config.yaml
train_examples: 97500
method: "mae"
loss: "mse"
encoder_arch: "vit"
encoder_patch_size: [6, 6]
encoder_width: 128
decoder_width: 256
beta1: 0.95
one_sided: false
steps: 17800
epochs: 23.4
weight_decay: 0.05
adamw_weight_decay_other_params: 0.05
Rows from block 3 of the encoder of a small masked image model, named by matrix and row number. Rows with one number belong to one neuron. Each number is 50 + 12 x the weight over its row's rms, rounded and kept within 0 to 99. All counts start at 0. After the name is the row's rms in percent of the matrix's.
After each neuron's rows are labels from the 100 images, of 14976, where the neuron reaches its highest value: "peak on" is the class under the peak. Only what is clearly more common there than usual is listed. The data: analogue clock faces.
# fc1: MLP up (encoder.blocks.3.mlp.fc1.weight, 768x128), inputs 64-127
# fc2: MLP down (encoder.blocks.3.mlp.fc2.weight, 128x768, transposed), outputs 64-127

fc1.704 108:63 71 62 55 38 32 50 61 63 57 50 24 40 44 62 44 56 57 43 37 63 49 50 57 46 65 55 44 74 59 40 49 56 52 42 47 30 50 62 54 63 62 60 48 56 27 39 41 58 64 61 80 56 55 53 44 81 44 40 48 54 60 51 59
fc2.704 113:42 14 43 56 60 62 51 41 56 52 54 66 52 44 37 40 64 38 49 41 30 51 37 51 56 57 36 56 41 75 20 60 57 43 53 35 63 43 39 59 43 36 38 26 58 53 47 56 47 51 45 71 57 41 37 61 25 48 61 49 53 53 69 43
peak on: backdrop

fc1.158 109:35 69 45 56 37 65 43 45 48 47 63 47 34 60 57 57 49 58 60 77 37 38 56 55 59 53 60 40 68 61 74 45 30 58 41 54 70 44 55 43 43 37 42 52 36 47 80 42 53 37 30 43 72 56 55 24 50 39 69 42 24 34 72 61
fc2.158 098:52 62 34 30 66 30 67 54 49 49 49 49 51 65 40 42 46 48 74 63 61 67 73 59 47 56 50 61 61 45 68 49 44 49 48 59 35 30 77 70 55 54 28 56 55 34 54 45 60 46 50 41 59 44 60 49 34 48 60 47 48 43 61 56
peak on: backdrop

fc1.106 112:69 46 66 56 58 43 47 48 53 43 41 44 53 59 37 57 39 57 49 45 52 64 44 32 54 62 42 36 55 34 47 43 85 62 54 57 38 55 66 44 35 62 67 71 41 58 53 44 36 69 47 64 54 46 38 56 60 55 36 61 38 48 45 61
fc2.106 110:62 51 81 56 48 44 72 62 40 44 54 57 43 57 40 33 62 44 43 44 37 43 54 41 46 45 50 70 53 36 22 39 47 60 56 50 52 59 22 43 46 68 45 48 58 56 41 48 81 51 49 68 55 26 70 62 61 43 58 40 47 34 41 64
peak on: face

fc1.312 092:55 52 32 47 33 31 41 68 51 43 51 70 64 32 53 43 73 38 54 71 44 50 55 49 47 50 60 49 47 59 46 42 49 58 50 63 41 56 55 55 60 32 45 53 71 49 53 53 30 15 49 47 77 42 50 42 47 55 29 28 38 75 73 55
fc2.312 085:31 67 68 49 51 69 56 35 30 42 64 47 39 56 43 54 46 72 56 37 54 48 47 63 44 59 50 51 68 37 56 51 63 35 36 41 60 45 42 53 35 72 58 57 40 63 46 58 76 77 62 57 37 57 66 45 49 43 65 66 52 38 21 50
peak on: case

fc1.582 096:53 74 51 35 43 46 57 32 45 55 52 49 51 51 42 40 36 47 61 70 60 30 40 48 61 58 59 64 70 50 43 31 60 54 50 49 72 57 60 44 66 51 72 35 53 41 38 61 54 38 32 33 41 40 64 48 51 84 29 67 61 43 57 24
fc2.582 091:52 38 55 65 43 38 59 52 33 32 39 41 50 58 60 47 53 48 40 47 40 49 37 75 41 44 37 43 36 46 57 66 40 38 61 39 54 31 50 58 39 66 46 46 49 51 59 56 45 37 54 61 47 21 42 64 70 45 70 40 21 62 36 42
peak on: face

fc1.459 083:46 47 41 58 46 45 33 30 57 45 39 36 42 53 36 35 49 60 58 31 75 37 33 69 56 43 38 55 27 50 47 47 57 36 74 47 36 50 70 47 59 42 47 44 43 51 47 78 39 36 44 43 67 39 56 56 42 78 37 45 40 40 61 58
fc2.459 077:52 52 64 37 56 53 49 59 52 64 57 54 59 41 54 54 48 22 40 58 24 43 45 40 60 54 62 50 61 47 56 41 61 41 34 46 53 55 32 67 45 54 65 64 40 76 56 32 66 79 62 50 41 64 47 59 54 35 79 65 61 64 49 46
peak on: backdrop

fc1.717 094:60 31 72 51 52 61 28 41 51 53 81 71 55 57 45 61 55 56 62 60 58 32 49 45 64 39 63 61 60 40 80 51 32 47 25 35 48 38 45 33 60 45 31 40 55 55 53 48 49 52 39 44 44 39 58 61 49 59 55 58 61 43 51 57
fc2.717 105:54 58 71 39 35 42 38 54 50 67 46 33 24 42 44 52 42 57 27 46 42 30 54 57 35 42 25 44 55 59 43 50 58 53 49 38 53 49 33 65 67 46 82 71 52 42 34 37 48 25 42 50 62 54 32 33 31 59 61 44 41 45 62 46
peak on: minute hand

fc1.650 101:44 53 39 65 61 80 69 64 45 41 44 32 41 61 42 48 40 32 70 70 55 49 45 50 20 54 47 47 49 67 53 51 31 45 54 57 66 36 73 45 43 31 48 63 36 33 43 70 54 34 63 52 46 57 55 43 41 87 39 44 36 62 36 57
fc2.650 099:57 45 49 32 50 28 55 73 58 49 47 40 45 80 50 53 62 69 33 35 67 62 32 59 40 50 60 53 43 29 54 38 55 36 50 47 47 49 43 66 73 44 49 33 70 51 39 59 32 46 64 53 61 34 40 24 58 36 53 57 58 49 46 53
peak on: backdrop

fc1.188 099:56 37 55 37 48 56 50 52 73 50 60 26 56 55 68 38 30 52 36 43 60 56 53 41 51 25 43 52 41 51 55 39 76 53 65 31 36 54 70 78 39 67 45 50 68 49 42 52 52 62 68 44 44 63 57 71 53 69 32 67 82 49 13 43
fc2.188 091:51 33 49 37 34 55 64 56 40 39 49 50 35 53 52 36 48 41 58 66 52 30 62 50 45 38 36 53 55 51 47 45 50 40 43 48 51 49 69 55 48 57 36 49 40 27 50 48 39 31 27 31 67 54 43 33 47 35 61 59 39 35 39 40
peak on: backdrop

fc1.671 089:80 41 16 30 62 25 53 48 56 34 50 51 69 51 64 56 67 37 49 38 40 44 48 39 51 44 69 50 49 52 64 62 65 43 60 65 49 58 57 70 48 27 59 48 50 51 61 43 47 43 20 65 32 44 59 53 39 49 62 46 37 58 41 48
fc2.671 091:46 58 62 50 42 52 53 37 38 62 57 49 37 47 54 38 38 59 52 35 45 51 55 42 79 50 41 60 19 71 51 42 33 54 55 41 50 47 43 51 38 71 58 43 43 42 56 61 55 47 51 47 75 58 56 52 57 57 33 28 61 39 27 57
peak on: case

fc1.231 098:28 39 47 53 47 49 46 63 49 52 60 27 42 70 65 43 28 36 51 60 47 39 40 49 72 52 50 55 54 79 71 57 51 48 54 69 53 39 57 41 56 52 63 46 51 47 60 51 68 32 29 56 64 45 38 57 43 56 54 51 41 55 48 59
fc2.231 099:61 57 57 42 51 57 44 50 64 59 49 47 72 64 38 55 39 69 30 67 69 57 51 61 48 47 63 51 61 41 25 32 66 46 37 74 53 52 71 61 35 51 55 53 75 50 59 51 30 59 28 31 51 61 63 60 58 42 59 58 53 49 54 41
peak on: backdrop

fc1.320 104:53 37 59 52 56 45 52 07 43 49 60 45 42 36 67 35 54 67 74 46 58 61 37 41 52 70 43 55 38 56 28 39 55 44 40 37 47 36 55 37 44 65 65 66 62 44 46 36 42 71 78 50 57 43 50 46 48 39 51 26 58 42 59 58
fc2.320 121:52 43 59 38 53 41 47 52 76 52 36 55 49 58 50 51 38 43 44 63 61 52 46 52 66 66 44 30 48 57 66 54 53 57 41 49 52 50 43 68 45 71 44 66 60 50 31 33 59 67 26 44 28 44 63 65 61 39 58 66 43 77 61 38
peak on: case

fc1.737 124:65 58 54 45 61 69 59 36 50 59 48 60 61 51 40 73 69 33 35 28 40 59 38 39 55 21 41 56 48 55 51 57 58 55 50 52 50 60 63 42 29 44 52 36 53 45 54 22 54 62 49 53 58 37 45 63 54 52 58 29 41 57 47 32
fc2.737 110:54 46 40 42 47 34 42 41 59 72 73 47 55 66 69 57 63 43 48 48 62 42 58 41 66 44 47 36 39 45 52 44 38 74 55 53 65 45 41 52 50 47 60 59 62 65 34 44 55 71 33 69 32 51 36 53 55 54 51 47 48 70 56 33
peak on: case

fc1.216 077:59 41 54 59 76 39 49 56 62 27 53 32 44 61 61 70 33 71 52 38 34 65 30 45 50 49 58 19 43 54 42 60 52 41 65 61 41 35 54 76 63 55 58 46 60 59 36 62 52 25 40 42 55 69 44 61 53 56 34 58 51 57 56 53
fc2.216 077:56 32 52 69 36 71 73 36 59 40 61 60 38 55 43 72 70 42 45 59 73 44 41 54 32 50 55 51 58 65 31 44 50 55 40 54 56 51 61 38 47 50 33 58 48 61 58 55 54 69 51 53 63 56 56 52 74 39 33 59 67 46 32 43
peak on: backdrop

fc1.198 090:48 38 55 38 55 48 57 32 38 57 61 54 58 59 56 56 60 72 43 59 40 52 44 41 61 34 69 33 48 36 43 46 85 56 58 49 63 45 51 44 38 46 38 54 49 45 44 45 55 36 58 55 41 41 34 51 60 31 47 35 38 74 66 39
fc2.198 103:53 59 46 59 59 52 48 63 90 53 30 51 81 56 37 53 68 40 51 46 48 46 48 57 35 56 17 57 48 52 51 48 26 37 70 59 48 55 76 46 54 48 81 56 39 60 46 73 52 48 52 55 52 55 64 46 61 49 46 63 47 39 43 67
peak on: case

fc1.349 084:36 68 44 56 51 52 23 48 59 34 41 77 42 43 43 57 64 59 63 44 70 40 56 43 29 60 56 50 57 47 48 48 46 36 36 66 49 37 65 55 55 42 64 44 60 51 41 36 44 51 66 46 44 64 49 32 60 57 65 34 47 50 48 64
fc2.349 072:53 60 45 39 72 56 80 38 54 66 51 32 52 65 39 45 25 53 64 53 52 49 52 41 46 62 40 54 55 54 77 51 47 44 65 62 55 47 29 27 60 51 51 51 45 46 57 61 39 45 36 46 59 41 44 35 48 42 67 70 35 48 62 67
peak on: backdrop

fc1.757 112:45 44 48 34 41 40 61 52 60 59 34 51 65 39 42 60 59 45 48 42 53 60 60 67 42 48 47 76 46 34 29 63 51 39 44 59 55 51 45 45 69 27 72 59 54 32 43 47 40 33 43 75 53 68 43 48 67 41 43 65 48 58 52 65
fc2.757 118:51 26 59 57 55 57 66 45 38 50 43 39 55 70 55 46 49 36 62 49 46 66 59 47 57 37 31 45 57 54 75 47 64 49 44 57 56 60 11 68 56 49 72 73 51 62 49 43 57 56 51 40 44 18 50 57 40 42 56 49 36 52 48 53
peak on: face

fc1.126 099:38 53 53 51 66 44 68 38 55 42 30 53 49 57 50 58 52 45 52 49 52 52 58 38 21 31 48 56 40 38 26 29 51 60 59 62 43 65 34 41 73 65 49 55 59 64 48 42 68 35 49 53 31 69 54 52 45 60 30 21 45 57 51 60
fc2.126 096:57 50 60 43 49 57 41 55 53 57 48 56 51 20 24 55 29 55 56 54 49 19 60 70 59 54 53 36 44 42 49 64 76 38 35 52 68 32 71 36 34 41 36 44 40 32 66 68 37 33 48 41 78 41 24 31 57 40 48 53 61 44 49 41
peak on: backdrop

fc1.753 111:40 38 57 40 45 59 37 54 61 50 52 44 61 50 60 69 58 56 62 46 53 44 32 64 63 44 40 53 48 38 50 63 59 39 53 57 57 50 68 59 45 39 62 57 38 39 52 33 55 45 40 59 49 65 45 27 41 36 57 38 55 53 52 41
fc2.753 099:64 56 58 54 45 33 45 55 37 66 51 49 57 44 49 49 50 48 43 56 69 81 79 34 48 46 55 75 48 39 43 29 46 57 49 41 73 75 53 55 58 40 59 36 38 64 33 38 61 40 54 21 68 43 50 32 46 35 65 63 68 39 49 53
peak on: face

fc1.746 107:47 51 59 63 53 31 57 52 50 52 46 40 39 62 48 64 43 54 53 59 60 45 64 68 61 54 74 21 37 37 49 59 36 38 41 61 41 68 67 43 41 45 41 39 60 58 53 56 60 55 40 58 43 68 56 69 38 43 62 39 59 42 67 47
fc2.746 101:50 64 62 48 62 29 48 39 40 60 39 43 59 61 52 56 39 42 45 71 42 32 73 58 49 45 56 51 56 51 45 34 68 59 35 71 46 39 34 42 36 64 28 63 50 44 57 43 39 53 54 60 73 63 58 39 43 42 44 37 41 25 64 52
peak on: backdrop

fc1.338 111:36 67 55 62 42 64 47 46 58 52 50 46 65 61 19 55 60 56 50 52 59 34 46 31 32 61 50 48 74 56 52 44 59 47 63 32 29 81 44 27 73 54 32 14 47 56 51 58 47 51 53 54 56 43 69 57 43 66 71 73 45 53 52 45
fc2.338 112:61 60 32 37 48 59 41 59 49 71 45 53 46 49 76 56 51 40 47 40 57 55 51 68 51 59 67 52 69 46 71 65 65 23 50 52 39 63 54 66 52 79 71 50 52 56 61 52 42 58 76 28 59 50 57 50 44 68 44 57 44 48 33 31
peak on: face

fc1.385 096:60 51 44 69 64 68 43 65 58 46 47 66 58 38 39 58 46 52 59 51 56 33 45 55 41 53 37 46 45 35 28 63 71 34 54 52 38 65 46 46 49 56 49 68 53 54 59 76 30 40 38 60 47 37 59 37 50 52 58 49 65 63 38 64
fc2.385 105:41 19 71 31 42 45 46 22 34 54 47 52 72 57 45 52 57 48 37 54 57 52 30 26 53 46 55 49 56 52 28 49 40 58 54 55 58 44 11 53 64 36 48 65 51 37 62 39 55 64 31 39 53 58 47 54 58 42 25 67 56 59 64 41
peak on: face

fc1.731 131:42 56 51 53 32 28 49 52 39 77 42 48 38 41 71 31 51 45 46 58 65 56 44 43 40 63 65 30 41 59 50 30 30 52 15 46 42 39 49 63 72 56 34 56 41 66 55 52 57 58 36 41 37 47 39 47 66 46 41 44 65 54 50 60
fc2.731 114:56 34 49 55 76 52 41 56 49 31 46 49 70 52 39 50 46 61 48 39 17 28 66 46 52 22 17 51 48 51 37 34 68 41 55 73 61 44 49 33 39 46 63 59 38 47 48 61 45 52 61 64 41 46 58 41 61 40 46 54 69 42 46 54
peak on: case

fc1.340 089:44 59 65 40 44 51 46 50 38 77 54 28 51 61 22 41 58 39 45 35 57 53 43 54 35 46 46 30 41 45 40 37 48 57 42 56 59 69 58 54 58 54 28 49 46 53 28 29 43 59 57 49 63 57 38 37 26 53 66 57 51 30 58 23
fc2.340 083:53 21 40 45 53 54 47 53 40 55 48 56 47 41 59 51 19 71 53 54 40 56 54 31 81 54 69 58 63 59 66 53 67 47 57 40 41 33 50 51 43 49 68 44 49 38 47 56 59 40 37 48 42 50 49 62 52 39 41 40 70 48 47 56
peak on: backdrop

fc1.298 095:71 53 26 47 64 32 33 65 56 69 48 61 63 72 66 44 31 59 40 58 35 49 45 60 55 53 45 46 41 49 59 34 51 56 30 49 47 51 51 55 42 43 35 82 49 78 60 55 28 44 53 41 65 61 60 55 57 59 23 43 50 43 44 46
fc2.298 099:47 37 40 54 18 49 45 37 51 35 35 46 34 43 44 66 51 67 30 31 25 58 44 58 26 58 60 48 48 59 56 42 42 55 72 48 36 51 40 55 62 71 46 68 43 44 35 66 64 58 54 51 60 41 41 42 54 41 65 40 33 68 65 43
peak on: backdrop

fc1.92 103:65 50 60 43 21 52 47 39 53 69 45 47 42 39 58 40 41 47 57 43 60 68 40 40 48 42 64 35 60 46 45 50 41 51 67 42 48 53 52 59 41 14 35 64 54 58 45 50 33 46 54 33 71 59 23 55 30 50 74 39 61 53 44 48
fc2.92 090:31 46 49 43 68 50 35 45 59 39 65 60 55 33 49 58 46 61 68 47 26 47 52 34 60 56 46 58 27 75 65 55 51 59 41 35 33 40 56 45 56 65 49 63 49 42 49 54 63 42 36 32 70 40 61 56 45 44 34 57 46 54 56 54
peak on: backdrop

fc1.44 092:63 51 59 69 55 58 54 39 56 65 64 43 43 50 33 50 33 70 48 51 42 57 64 62 61 48 34 31 59 64 55 69 25 53 56 55 67 62 55 41 43 61 54 76 45 27 45 48 45 42 45 31 51 28 54 46 76 71 34 66 51 49 59 35
fc2.44 102:42 79 56 30 52 46 46 46 28 45 34 54 68 44 52 45 53 76 41 48 60 59 53 58 50 59 43 40 51 68 51 53 58 44 50 47 54 38 40 39 49 51 40 75 52 56 51 71 44 71 62 55 43 49 44 32 19 38 51 77 34 28 43 43
peak on: case

fc1.91 093:69 34 35 62 60 50 45 47 67 41 55 65 52 48 57 65 55 53 65 54 51 45 64 50 59 53 51 54 57 68 38 70 37 31 50 75 42 41 32 58 48 72 42 42 33 55 57 53 36 70 54 50 57 58 50 59 49 56 38 47 61 63 37 54
fc2.91 086:39 72 63 23 44 45 59 55 35 48 30 57 52 38 30 53 39 43 41 58 56 38 61 74 42 72 50 48 52 71 39 46 65 33 58 45 36 75 37 54 62 53 57 67 38 52 60 48 41 25 59 30 57 61 59 38 39 24 23 43 42 53 39 67
peak on: backdrop

fc1.420 098:45 63 39 43 54 50 41 48 64 32 78 60 37 63 46 61 50 47 48 58 56 32 40 77 49 31 50 40 56 49 49 46 39 13 50 55 46 48 55 51 38 47 42 19 69 29 43 54 48 27 48 54 53 41 47 57 43 56 36 57 52 35 34 70
fc2.420 093:35 38 47 70 48 54 36 63 52 57 34 49 74 73 60 36 35 49 32 51 54 57 55 58 27 45 51 51 36 56 78 68 72 39 58 66 71 54 55 51 46 48 68 64 49 84 44 53 38 33 53 40 61 54 59 51 30 28 34 53 56 55 40 69
peak on: backdrop

fc1.745 086:34 55 63 48 44 40 48 53 43 47 50 39 51 55 51 32 62 50 45 44 62 32 62 52 43 40 37 60 53 45 43 59 68 38 34 67 42 44 60 45 53 41 27 21 44 41 67 41 53 78 58 61 38 63 35 48 52 68 55 17 60 46 61 35
fc2.745 094:71 73 42 66 54 55 35 39 34 51 60 45 45 33 49 49 48 44 39 72 48 35 47 43 54 38 50 48 54 65 72 66 27 55 50 50 40 38 32 60 56 43 51 38 42 49 48 50 63 33 42 37 61 51 44 47 41 37 57 53 30 54 62 34
peak on: case